Weights of a small contrastive audio-text model: text encoder layers 8, trained on synthesised imitations of 52 everyday sounds, one a clip.
Rows from block 2 of the text encoder of a small contrastive audio-text model, named by matrix and row number. Rows with one number belong to one neuron. Each number is 128 + 24 x the weight over its row's rms, rounded and kept within 0 to 255. All counts start at 0. Numbers have three digits each.
After each neuron's rows are labels from the 100 texts, of 14976, where the neuron reaches its largest size: "tokens" is the input token at the peak. Only what is clearly more common there than usual is listed. The data: synthesised imitations of 52 everyday sounds, one a clip.
# gate: MLP gate (text_encoder.blocks.2.mlp.gate.weight, 768x256), inputs 43-85
# fc1: MLP up (text_encoder.blocks.2.mlp.fc1.weight, 768x256), inputs 43-85
# fc2: MLP down (text_encoder.blocks.2.mlp.fc2.weight, 256x768, transposed), outputs 43-85

gate.498:147086097161145103119108120130124146143148121134146158120105135143142137120125138117154160114193078104101142122119126102085111144
fc1.498:166128111107101092103142062133125110134162080163110137136154120144168087172145194104130127178110132141144130131122136079109164111
fc2.498:102106133151137159120138143102105123109135123114118170144090116139129106144113132124124101087121116127096117131184108168092135108
tokens: "knocking"; "door"

gate.157:127134103166089147165088134096131123160122139124140141117113109122124132159113126094140165091139115150133112130142117143154126128
fc1.157:139123131164100164135129116128115096139161118077142134135109107137080116116144135156125124129102110082110125083141116158136083146
fc2.157:138155137177099137098184125151096146131147097161133159112099114094131079173161102150168130101157121151090122155126129142115134122
tokens: "horn"; "a"

gate.203:148101073102162128112129149106144085096175111125089163111110104101135177129155136138129121136133118091085108161171150113127139139
fc1.203:152131120142121104133124109110162106118121180102150117085145135129131173159138131121100133100148124131128087137107149135163161117
fc2.203:145157124187156126132102079113127159125146100149118084114107100161114118112134163132140113106136131122118126146139140137119147116
tokens: "horn"

gate.226:176166120112133136178171143150150163123155118107182101158121125118167186111092122124164110175168123146129169138150099104118093122
fc1.226:143131143088107138091115136125143145126160162144133096116101135097156096118147113158091144194099125095154143100105143102156105172
fc2.226:111132109144152127084159145109113136071183145087104179127080099145162095149157129169182118095139136139113129134120103160135141112
tokens: "hum"; "with"; "mains"

gate.125:171112160093162151149145155172126125137116105168100113181109092139148097127134127131099139091103140107148093158149107119166160117
fc1.125:119107168121138118132128103122098160112124122136130099151151147192154136114140169140139132178100109121155154099158134075115126123
fc2.125:119152182119087103101135132098107089125138131131128144113130152110100079133158159122127141153127111108120132117121133100114080134
tokens: "clock"; "whistle"

gate.514:141108109118116137128158135146105137099084135120120117118164167162110159125153115089161145151121107116122168156155153112122124134
fc1.514:141130111098086149089162105157108149137101096115127097122107171149117142143166105118155150128115120112111173151111179101115073137
fc2.514:112112144125093126127130167129093110141108180113078156136171154073141094115142161136144101152146103122156137117157116114108077138
tokens: "wind"

gate.660:090108125107122113133126147157144117129156116085132115110158130116147142160139082098111132107080121129132112162144139110119085118
fc1.660:130104151139109112117076099126114142127120169152134078107135093157149111129092144164133086086172112103145128123127174081170177128
fc2.660:140133130120105132117170112143132130123183087138178150145097085153140139109120073162093152120075125130128088155131126155141141118
tokens: "wind"; "in"

gate.488:099124103119167143139097137184141122120181156138156153126116167138133130101107165080124093106162130118111128169135104142137120087
fc1.488:133115106096158159107154098095123117133114132116148135160123132154142145121107154118141087128140120139141171134148101169112131125
fc2.488:128170127108146122139148078101153135139149107086117136127111104103148153154150131111184144119160126161110150166069121145098183086
tokens: "bird"; "crickets"

gate.40:121106125088132092096139127077129117148175117140112159171150118160112135140098126090144175112146143119112102100098153160151159138
fc1.40:158088102131142114172147162186149135108177109107107125156111096160089144122154135129155118098090144155098122118118108083161120082
fc2.40:103123107168088141090157121151087153126136092112092152103110086124115127179121105115161127128134122125108153159129113175116164128
tokens: "<end>"

gate.268:145095128132175128170129184100148146122164168105109149136109122155176122139122130100126109098121164130123156152118113107163124146
fc1.268:145135178143129106099097134108162130157109118105078131106104126103177129110143132124130151126121129155158167119141131156163134120
fc2.268:116126140103146151123139133118098100128129140099096137097134145147125130106144136098157142171089119143142143157106128135133100131
tokens: "pink"; "passing"; "quiet"; "clipped"

gate.709:100142150127141139113141151159096120114132125125093149154143174134126125159119097135132157121155131092132170110153150103090093126
fc1.709:134111081185157163134120096118122118159126115129151145101091101109134096148099129118154132111155124110119128130133129161157191152
fc2.709:163138120165159124117147092115148158132141079136166098124079083160110143107109103139113141096095125145113092152113118165159171138
tokens: "wind"

gate.549:159108143135134147136143114166080130129137109098125145167132118131108195135171117123100101088141070142147100112087121126117089089
fc1.549:173159157106114134112104125105159135150172136146134107154133146138129080121125099132141117154158146162149123077118093163120155124
fc2.549:156142111160117125103158123124104162111158134104138163155087105093137120140117089119152140101145128113088125159164129149088132055
tokens: "clock"; "ticking"

gate.192:087118103165137162174098170135133091125100106127138140084135109098155114120123105145142136075140131109134159120104122163176169113
fc1.192:114120125096087093127140103133121099153137084084115147103125115100124097105143137167100174147122149160130124141122115137100100145
fc2.192:134133168178111149115166084119140144102143103113101142128121143081168083139149146148187130082156121128084151178136151159091145114
tokens: "<end>"

gate.445:115142127156121128115170120113090105136074077136115132119117127104138133137106138098162158157147139130111118149158134128082137130
fc1.445:131116112148125168156130158102108100127073179150148109091132151108155138117108104129116089116122093142173141113101135162140147168
fc2.445:084118151126159146108105099156154149148173137174140179136087096123145105173147141167114096121108166123124125150146104134165174109
tokens: ","; "bell"; "in"

gate.752:138123157149113121138181152158116122161113089162124140129143129140122148104125110127144133139133120113112194143154122146120092129
fc1.752:194139098084145148119125141148128124119120118154111152130114126130107185143114084086140136183129152156135126143084159128122180164
fc2.752:129122126068092125161123151113111130138125173100143181142112161130124158118141103134129113190116133152181115128085100137157132159
tokens: "vacuum"; "melody"; "cleaner"

gate.359:089161129136132111161142156123139140163168147106122108132140183150097153151096144104164118116095114150150119126177091116129127085
fc1.359:092118114113119159119155143159108061139130090153117111123138121146112149147114117113139149124152157097135145108093112096133163104
fc2.359:112121141177084157091154146154121146157141105134115167122111130088137100133140125119146093108139119152122087143135119130124106095
tokens: "<end>"; "with"

gate.107:104127082147146130086120107160100128099115093143163109167137141146092149138103072148139156117135166165130185130126165194099155126
fc1.107:099151147116113128110107143106103142179169103172123122090119158150124127132129119098123128131125080129129112107124131124161128103
fc2.107:138089067150155135115145105131111157087124085136161147103065131115103131142111116143139104130078117188097131144077143146122147116
tokens: "wind"; "mooing"

gate.84:162111120098150158192127142140117112116159150153145127147128133158162123168128082094159166127156173121136147089142141111096109168
fc1.84:133137120085144158133169121112116096099110147102106111175154153105063111124099112095101132134147139117149070110144153132158154123
fc2.84:155126136170127111115137085111117115126153090110113159112098103113154107157135126166178113117155153150083143144141150161101119085
tokens: "pink"

gate.173:110139089101146118147140166101143137141174150161137104149113163121101128163103109140120147156137128155084110110141153147161073152
fc1.173:099136146154137138119121146148085155108112132098153147090130132116132128113149150130129145160141179138158086142108160115145135167
fc2.173:128136121177155123145138147162116133139166100116106182149092064121154075171141152166188110097141152145120126144131119168122172075
tokens: "pink"; "noise"

gate.337:100124128152118095128128106137125155157162137126110189138099117127160151117096094102146109143146140135099122126137089109114161122
fc1.337:126120105137137114121131111158109144115130142144134145155151159141130147126104113090136126147132132138122099124103115104100138153
fc2.337:138126090144099123112134109133113162097123092115146157146122118099133083121115141120151076149109151162161098132127118153122157138
tokens: "passing"

gate.602:135138097095119140132125106167117125189154097129094118119156120135103141137125123126077143133140134141148129163121147147164153150
fc1.602:152141132149102093163099097131111125159102180107106088100142091114150128125131139084119094123146147114107153142128118124170131096
fc2.602:130126096116107125097157153148130122147146115120089174109112118115172091149136146169150138119143117115132091177169098156140132150
tokens: "mains"; "a"; "fly"; "buzzing"

gate.557:128160123166114127116154140113104126112141112126128103098127111109097122100087147133145144120096149109140155155133162091127101122
fc1.557:081125091113131131110154120162119140088116122110110132150175151078108088114091142117118114069160152107088156141151163110092171136
fc2.557:072132106097124136081148106129099137095135128153124122125171137103108104137110156150110138082152166053128147126166145123115151133
tokens: "bird"; "crickets"

gate.323:112149116156140118142146104108117111102128110191153146139134137112099171126095112149126154131138123195145126145094151141095148122
fc1.323:097109101104136089125115139103119151082162110093142139119107123113135131134159109148137096124142158093126134101117126158115079138
fc2.323:123145119142141115118176090146126128095155126142090178115107130127134089157124159136182107110157119131116140160119110164106139101
tokens: "glass"; "quiet"; "drop"; "doorbell"

gate.318:115100088128141146093141123103075139139114166110142132138118163116125120128169140143117165112126092158096083131149113125096081135
fc1.318:113143120146086116125149116163100124075152112145157102113134158115136142133149163142163134099150122162136144136133104106181130136
fc2.318:127159132171173162096117112125130120081160110120143160123088092103163107150125167127165088082155096150098136174133078184157134100
tokens: "croaking"

gate.670:165107150124128146118155105121117144177116106163135106131121150151157162133144160071131150103152094123110130142158142117144150134
fc1.670:109121160162106138110131115140137166163132067131080171133128125151106133142097118142126155106138145108108126160115107145168131106
fc2.670:151131135180111135114186144157115127116177115153142165130115140072126089138117140136156106087140153146127143122146144150154119141
tokens: "thunder"; "with"; "noise"

gate.452:134109123103068129096113165137108092134126100135136121116156119109120155135117122179115170149180068135151125137163124123104152160
fc1.452:120119134101104128166098092090100125151100157146168116142140142167135101124134108123122124133105125099170104116135113071121103114
fc2.452:143168131123120174128134140104106099123111131148159082170120143153166170068137142138133109154121146120142131139119161093136118104
tokens: ","

gate.750:128072148124126145167136108131106149116134131122139066122138120136165154161082119122147126141109111121119175144084124099094116139
fc1.750:150145111117093115145123161159170129148154123122140159168113145108181093112131158123115097108133163156101136145118088114134133149
fc2.750:110126130134112154110195143139124129138133131140100143108119108094149137172166121118183117113124105141096121170131121108119144105
tokens: "muffled"; "with"

gate.521:109117110110084133089115184085142128131144116086157138134112101096099123111147102148125121134165152151109151139123125140154114128
fc1.521:123158124115149114158135083132116132102145165143076111141155124150125124154079130120100111127075134136121072102106131114123159163
fc2.521:139114118176190132159127118149128150136125122164121092111155109152128124162099103099131131136142133149095101106096174082108111142
tokens: "electric"

gate.599:163159091143118107159158153108138123144132161121111109100130088106110093115155147139134144126144114104104132135127159105124112140
fc1.599:108124111118133139108151180168127165145150104150116107119111120090117070141158083107148141149141142132141119111103099158139115095
fc2.599:124123116166109135108147126133097140108165095127129162123094133104153088150138100100172101073140163155091122168139122148122118111
tokens: "vacuum"; "melody"; "crying"

gate.302:122181123151086116072143148098107135178096116107135111111110173177111132115129129123088154157132129156110165163162143112135078128
fc1.302:140109118151107127121141125113176093148117145126119169096153126123137126134180062095156093144127136117107117127097146116148150122
fc2.302:139157122131076122079107121135158140119122120118144148143110117068135056122105149160111130126125108117162114113201119171150146135
tokens: "electric"; "helicopter"; "thunder"

gate.70:121129153122118141163094115079110087144177107098136160096117142134124141098136145158087140105136131139135084131101132080153064112
fc1.70:152125112157137090111136150173144136108057123160124099122143135148134118134128096104146129128106130118141165151140109163113169121
fc2.70:179141082166223114090138108135163163097124143142129082133129122172134167149077110152145162118131116112120123135141126155133138125
tokens: "mains"; "hum"

gate.590:131116107142130135105113115094115150163175109112135167138134114104121100122126116114136106148123164160117102128101097121130158114
fc1.590:122132110098138131185129144124125120110133159100134084087120128138118087122136174117094132118112134109126118115085162160156134134
fc2.590:119143168132141141117122149132144110149139132127102117112132131136144158126138116160115155116147097103070146136125143108150103087
tokens: "passing"

gate.754:133107122137149106114132141134086176067124111093170090178139132153106108145129103085154156151106126112113119138127129109136151149
fc1.754:125128107112115148122134161128156134163144139088161127115060126156123112130140155087124113126143140104131132114138103109118168148
fc2.754:155099107118128122119115137120160140105143098125141125121094129157084093140135115112146165079127115128155114149103122128117156117
tokens: "passing"; "church"; "quiet"

gate.646:141105121108117153093094120097140135134140102093162144086097145152085131162129133153166119116116118154114158119080122137148104110
fc1.646:113156156156089148125162120099107161161141149142116139119112113139170124149153089116099112152078115137139098083059154138177131103
fc2.646:121127087154155104132135151126083148133162128148097122119134123163160159145113134169129143138138120110105139146167155127115110158
tokens: "muffled"; "thin"

gate.160:114117107109150112136169163149117117142117136144101139169089111078145100168099106153135131095121142168155136156131131125132129131
fc1.160:141089114119145158157143161145125126142145108149108126173108121083128084174122152177128116084116160116096109175128084145138131130
fc2.160:127073116138164103171135113163112150149128131147093105152125089128148134150106124143124112107143171122130136132152098140097161138
tokens: "snoring"

gate.596:099113098113105142109129101119115165121150138109120166129112082094144116114116139123120131112131118130139120074096093129102155120
fc1.596:158100131140164119115118125135120098129108120087155118129133157136145146116106157134110128145122159095141154160193136143105111102
fc2.596:107119164110151134130118123107147102155126144130114120113136128149138148149143116135110176128141101121098128140126148127133110126
tokens: "passing"

gate.148:098117122138119159130116081080102099140122139124142159097098072113131115113128123131146132153167111116117107118092120145152156098
fc1.148:194129111099109127140158159141157163133141093129151073151149124112131139145112144068105120159096169168105126147112154158138110125
fc2.148:141108091163133126125157119141145130069141131131123145119083119112149094130149128118184100116108089099101103177124118156118131112
tokens: "croaking"; "frog"; "beeping"

gate.655:107113131156162110093117113111121146151087105103097142139122160111143122127143102127096118100169120147100119146161180111106089143
fc1.655:095134173155147108099135150118148118118149140131140179136151127110166100139102117169116116146128113171133143104127162091150109130
fc2.655:144139101139075142068141133139160133105144098142115152115105122095151123131152082091163129088143154145098143144159118160139098054
tokens: "hum"; "mains"

gate.14:167090144131084091087122104116148169087162164133096099157109089120097153139117123089151129116139138154095079107132136096144160136
fc1.14:144116183135098144077140093115097137113141148096126138110166149156118149091110111175103131160140156149150144131097139138115133144
fc2.14:163121116123129120089137169138131152154151151120085133152098140101130123149098133092148079133164126125115144125115087159139152088
tokens: "mains"; "hum"

gate.703:115124156110144171109138131113110116152171108148109119147122092140141135105106119068130121107134109159084124159103106111149137139
fc1.703:166123119145159157168170160111139130088117108122146143125149107138119140112127138126145125132158098143118123080143137130112163129
fc2.703:103140157128117124089123115169106130144165111100138179125094125092125116152130095130170134116156162149104137143154089155141147125
tokens: "bird"

gate.562:164101128090181136122174161112133109118144119188119128162103168124093165112137147129117159114142116137152117157154160117153101147
fc1.562:118160140135125104148122144101113155131106137075115092124098129091108154083147148125120108093126099129111132132091166134125149117
fc2.562:123098103133109111115147076144146123136164097112108196132100119115113096153112139149163111102151130129141121148111117142118159123
tokens: "passing"

gate.735:104098121154109129124125162155120139129125139116136102128138132116070186117120124115138148122128117114121155135115132137116073152
fc1.735:103102128158158104117119111121083151116167144114143127158161141090092102133094138144149104128080120137129094100156129080084142162
fc2.735:100123134138148116141147125153112138121127115150141087105167107130129112147096109149104131117127157106086113115137171096112123125
tokens: "bird"

gate.614:095089144106131091068138144119158152156115096120103127144096148069146154132153144119092125103155097154152147099146117094146154125
fc1.614:107116109127139091119102093201143138111144147120153122107135143091167148138147109154131153125125118114108134131139134122111125142
fc2.614:152141132187121114110158152139087135082194100133166168129091112083138091141128136147156116071164100137125107159142116171134131106
tokens: "muffled"; "fly"

gate.500:101104155102095153151096127103133119164185098094143169111156132123136119095127163167112096110100142138138083104105148094144069137
fc1.500:164127116142130106128138110173153135108072160155115094161111102102147132171110101099169148136125141118129139130177116163111197103
fc2.500:187149095178224111107133107143164159098119141143130069135120123173133176156100101136138162130126106115124126131122126151126144113
tokens: "mains"

gate.758:123115101084107141096082140095153132127128141152140112141134166116134159113168162103136115151172094091107143169128093130110104112
fc1.758:148158162168164068150156094148126155137157113128141113142138097128145091121105117138119133145088140166130126092144125132136135154
fc2.758:140142142165150118172164121155112138133146112142152099119112082152124125116090095134113130145122132147097122119082176112130134146
tokens: "electric"

gate.638:160145127151146146125092127138152101170129116135158107085139139129150125126118114093102165121177122129123171115124119189197125105
fc1.638:159132120115139165131154121082102118179129164147104121131114121131106091134138117152097129134115147132157172155122127128168134140
fc2.638:183145120166119107091154110131161149104103135146199120092125142108109080137092073140111135102147124144139121133167156160155120142
tokens: "<end>"

gate.489:130148109153155160120161108092116145144166114111132136130131153129145156127119080109094101154115101166139136095165119130126144120
fc1.489:140147129124130146140142133096151167132169169107146121106148113121139131108167127139107103138099124141122119141122160106152125119
fc2.489:135139090136108112093145141119093128109117167148182186095133137118156153164118106153118159134126110147139105129186162110098136087
tokens: "thunder"; "spray"

gate.181:094134117135121166141121086143088137118098143120124110093116153158101161128171133171111122109131155133116112122165143154149121177
fc1.181:127130124120116156166106128132136133096173112100127116124153166183141088136142099149103123150141134173121133137138101145112130133
fc2.181:077133132169082124112182129172077138115166096110108145110104103107109097156116136117186155157161124146076152176149157138144137118
tokens: "muffled"; "buzzing"

gate.265:147163106105091109171140100116146136159154116047098095113095132155105155117164133133094152104156069106085127141142110114134103113
fc1.265:146133125127112102147133089161133158139093142149087102130143144121135128115108098093132155096097101089112125132149162147107114147
fc2.265:147115098157122147137133113154169158098087146147119110148116077122168172089124124122133122145119099140140087159141144171073164164
tokens: "<end>"

gate.360:124137119115140145136123148078159137157158120120124153137135143145173146113124148126142122123155139171139118132090116128168077135
fc1.360:117116140125115128150127115132102073118094123152153117122107123104146106168160090114162154153119174101119160133138144140140175093
fc2.360:161163124171179138124104128160154157127118109154131090168124120158132132116107114183123155159103115108138122142112153141110104128
tokens: "mains"; "hum"

gate.679:167112094130140101164108148123093144178125150113156155093132135113122153124130099110101153135153063157134108083127123106115180149
fc1.679:108111139142147106118152123171169145108131157177107152122109134105125150127125157125117138166093148146123118114092138129151133126
fc2.679:096139124194121095116095116133110148105138127149103105172135077091134121103103134123172084126105176133118118146154113140097121135
tokens: "passing"; "spray"

gate.507:111132118139136159093152160107126148100113130105131174154141138122153150143116114126125135122127123174119157131124123104126088061
fc1.507:125162101148106130134168139115121157075119173166128155127115139127165163117112098102115122121172137171118124103115119125109116098
fc2.507:122132105143118130092108134133037157103106168133157159123144160105139131125138132117108119146165104123125153116179120112094123124
tokens: "thunder"; "helicopter"

gate.565:121103103105118084138120173103141106110138174144103108128092109096148149137137139119127125110105119119120106128152153124107081116
fc1.565:120125163144120137112124142157138141118151111096160121151111150116122149178162134122147128095116182088157114161094135122113121101
fc2.565:135144164152141151139094143128159137129118108136129111116121122146121164102108138084109143126161122139128106153117111134134178138
tokens: "coin"

gate.255:154107098097118146146108159142171108100170142116133118119141114120139167121139102109123106130150121094066087112095129122183159156
fc1.255:133105096108137147116114126124156121135163114172127119093113154125121167143125146125127140127127126123106104118099144079171155118
fc2.255:091120127117109146134114143160122112101119139126108150093182146118115099166172113117123117147154126084108119130143123141149145144
tokens: "glass"

gate.50:164135106111137164135119163095128112095157124088131141138121127093123133127089125106107104121134147134155116134118097142143133178
fc1.50:149136120126111152141151108141138104156108142142179132144155128107099134163146056163131121093105128148142121105105113139101189129
fc2.50:111116120185146099130110107158134155129140112161146093143111091109127099117114134150120105086146113101081133123163124125111157134
tokens: "horn"

gate.199:157121086139122142095158125078165137110123123118140124128132094139138098112115118145136152110119132139095152090123148138145097075
fc1.199:127092124095139092149093129146155098147086107110139116131128159118139151124106127119127150138161152125131106121095104141124130143
fc2.199:111119151123137117148115118146154150148099118086128107115141129124110176112092119110109139145176129116134129143103129112138116134
tokens: "coin"; "applause"

gate.524:135130144097133166159139167111102119154176137102139102136074120138135125130137087131160155125125095108068093112115129100154129134
fc1.524:154087126134139091149138189134090142124132092151160169122138118117101110117148159157117141089136135145123187150175082094125128100
fc2.524:137146125099127174115156119107175136087160157126097152150091148109092147131184130103175088099128085135117133111096121137107148117
tokens: "bird"

gate.366:131128124129115128154175116124149136160120138082110106098111132139121152092120118105122192141139060115120122169131164128104105135
fc1.366:133122121104099116122149097184127168123099090074126087143127112127125121095098128130120157112135088080111127141157160148092138140
fc2.366:134108097148138158133116121156167153111087142130112102148117098131161176091134126125144119142124113107147121149124158159092148151
tokens: "hum"

gate.165:160125093142129154103098173075124126125157134111113110108101128140115165132146083127117167136132122134127111088148124146128143134
fc1.165:118161102105145136146114091161105145134112101095149098123105109115137145106160101150149137141155136115124159119130111126163093141
fc2.165:118117109114123122093139116176119121146147091090128118118138089122164082139124123123108102101093092123123105182164106121130139122
tokens: "bird"

gate.426:156109080129145164110117103114142117119120156111129105095109149103162100171158092121160137160127143131104147117152137093093140173
fc1.426:109096134136145170098134130134149164109116149142162108154155099125102115095093158109142115134123149120148123110128132146122153157
fc2.426:109142159194102136125167116133146124124150106107097166133109121119134119153145131116148164100136113120113127137149160162150149079
tokens: "wind"; "quiet"; "slam"

gate.387:128085128093145097147140120158153107133147105112154145096153081109110139109129139149135122157145157143081152176107156163129164135
fc1.387:092132132125172113099125134114163144128098116125155103155139122110117101109074095118115129143115175159107107129135123096098133110
fc2.387:136161096125106136132123094097114118150191147090120178105142121135150152117130166141115135079157128110156144163119128125159152111
tokens: "pink"; "noise"; "hum"; "mains"

gate.81:126130133118142119153159151131128135149121143149132094105081120147106118148145115147123169085134139126089114156149126106140129142
fc1.81:122120099099170098113130135121100157110121114089145116097138134162119160094117167090140149123139134172162153101119131108105145106
fc2.81:116155129127085124086146090115138120090172113145154151111127114130116116146160132150145118131119123097141115137152167108131128119
tokens: "muffled"; "<end>"

gate.586:125101136130087137106103191094143117142119101082169129112097125102115150116169122129117119144178138151137169142099150159141094102
fc1.586:144121128150087112084112171121137111127099088090146129152107147107123150097148135156147152120157122106123150147146123147146116115
fc2.586:118144135075066122088122134101134111121131128096138156150102137102126132088158151154131123122102128112162159146170093178150141114
tokens: "electric"; "buzz"

gate.172:140147088187145116136126140084133121119116102147147100120065118117125110126094110098140111096164141165108146107084127138196091110
fc1.172:115160095112151116161093141134110133093096202152143120107126108145144157135130115099119100127143153157145183133120153147141124140
fc2.172:110078095163119095136128057137139150128089104116163104150127135116118093158113056126146156142164149120102145122132160133115078140
tokens: "with"; "noise"; "pink"

gate.0:172127149120163162125128168073148157128147139086117148162114137162135117112102114113100127099113105149157110125153131105156149162
fc1.0:133153138154148106058109151091121125163129131105143135116127108148171124092135121155128162133153089139117065134178089152098142130
fc2.0:130140162153124144162102177154111136169093189141120106160165161111126088129146130143117103154107086119143109111155108130135116117
tokens: "with"; "rumble"

gate.343:117096112146123143140121083113164163099123101114146118134147155129116149122146119174122148111133094152100110099145148119127144138
fc1.343:072134132138102163142119108119151100112105150116131138160133124143101135145132117112140097121124142127150151168080134163129113113
fc2.343:157107123149117145105106082125116140084163112115130183120087114107139106170154104117206119083133137123134154121130123165154119107
tokens: "passing"; "in"

gate.615:156107146088105149177101146106140117142152137126107144090143118158109155134105092139116096170126125111119111132097124138116146126
fc1.615:095124158147147101134118104178135134121124127125106094137107102133096156130114148112126113105119102108098112090105120114124148155
fc2.615:120115137139129151099130113173118162078131132142147163085133113121123129112122174128109099132143127166103139136148124142152122154
tokens: "glass"; "meowing"

gate.496:101149099110115147154169147107129095152177087113120130096075150126112152123106119108140119127135189150123119129079145144147124124
fc1.496:162164158121113149150169151152100107165094132137135136112116160101114138101095097078098127133099150149140166133054104159160139127
fc2.496:134112115124098088103166147157100122156156121108145132136118149106138140164159116137178168111133073135140136156142105169091091118
tokens: "knocking"; "mains"; "hum"

gate.675:130124119124172128155141122151144100159125128111133161172103116096117105147102160155144129124099135120154073127146139132100098115
fc1.675:159119101150132160150145133138122086169090152166143124094103140093119142129119151147126135134147148114104117144100086106155111160
fc2.675:141104142159153128151118124157142158151122114132137114145110083124164151114092112135120105124130146147119125140125108149122165134
tokens: "snoring"

gate.453:072098139116169179151120151060159109143151122180107184161116148133093141121113179110131119098152123107139146130135096100146126122
fc1.453:120091097131143142090101103090142166146147118158114109139118133147132141146133202098130111154146172123128172096130110091138116095
fc2.453:144115095141153160083103141096214153097111121150116127136137156126140161159162135087139129114138131114145100139134109137114126095
tokens: ","; "ticking"

gate.593:106092127111170096132106143127099140136163108154146162107125136141120160134139100109115152144146093127086096107119186081114120154
fc1.593:092123123144138129088136140155133129115092150157120167120141138135147121163119120123127068133150103115151132126151090111137133120
fc2.593:080112117118126142125149104156122139092156108131097166089147110123123141137143137162133121117119108111088106144150122124172143195
tokens: "glass"

gate.569:121102150117113143128092173149122138113145068118122146145165142106083142086132144166151132111095110141074114117127159118118123141
fc1.569:102092158125127151144137125111110075158134104110159138143088156109097103105118136141092187127118122144097150109105150143125111132
fc2.569:092115172093058147153093135142089101165113127118159153157122161087119076107167113119108104175117121146136137119110122119116103126
tokens: "mains"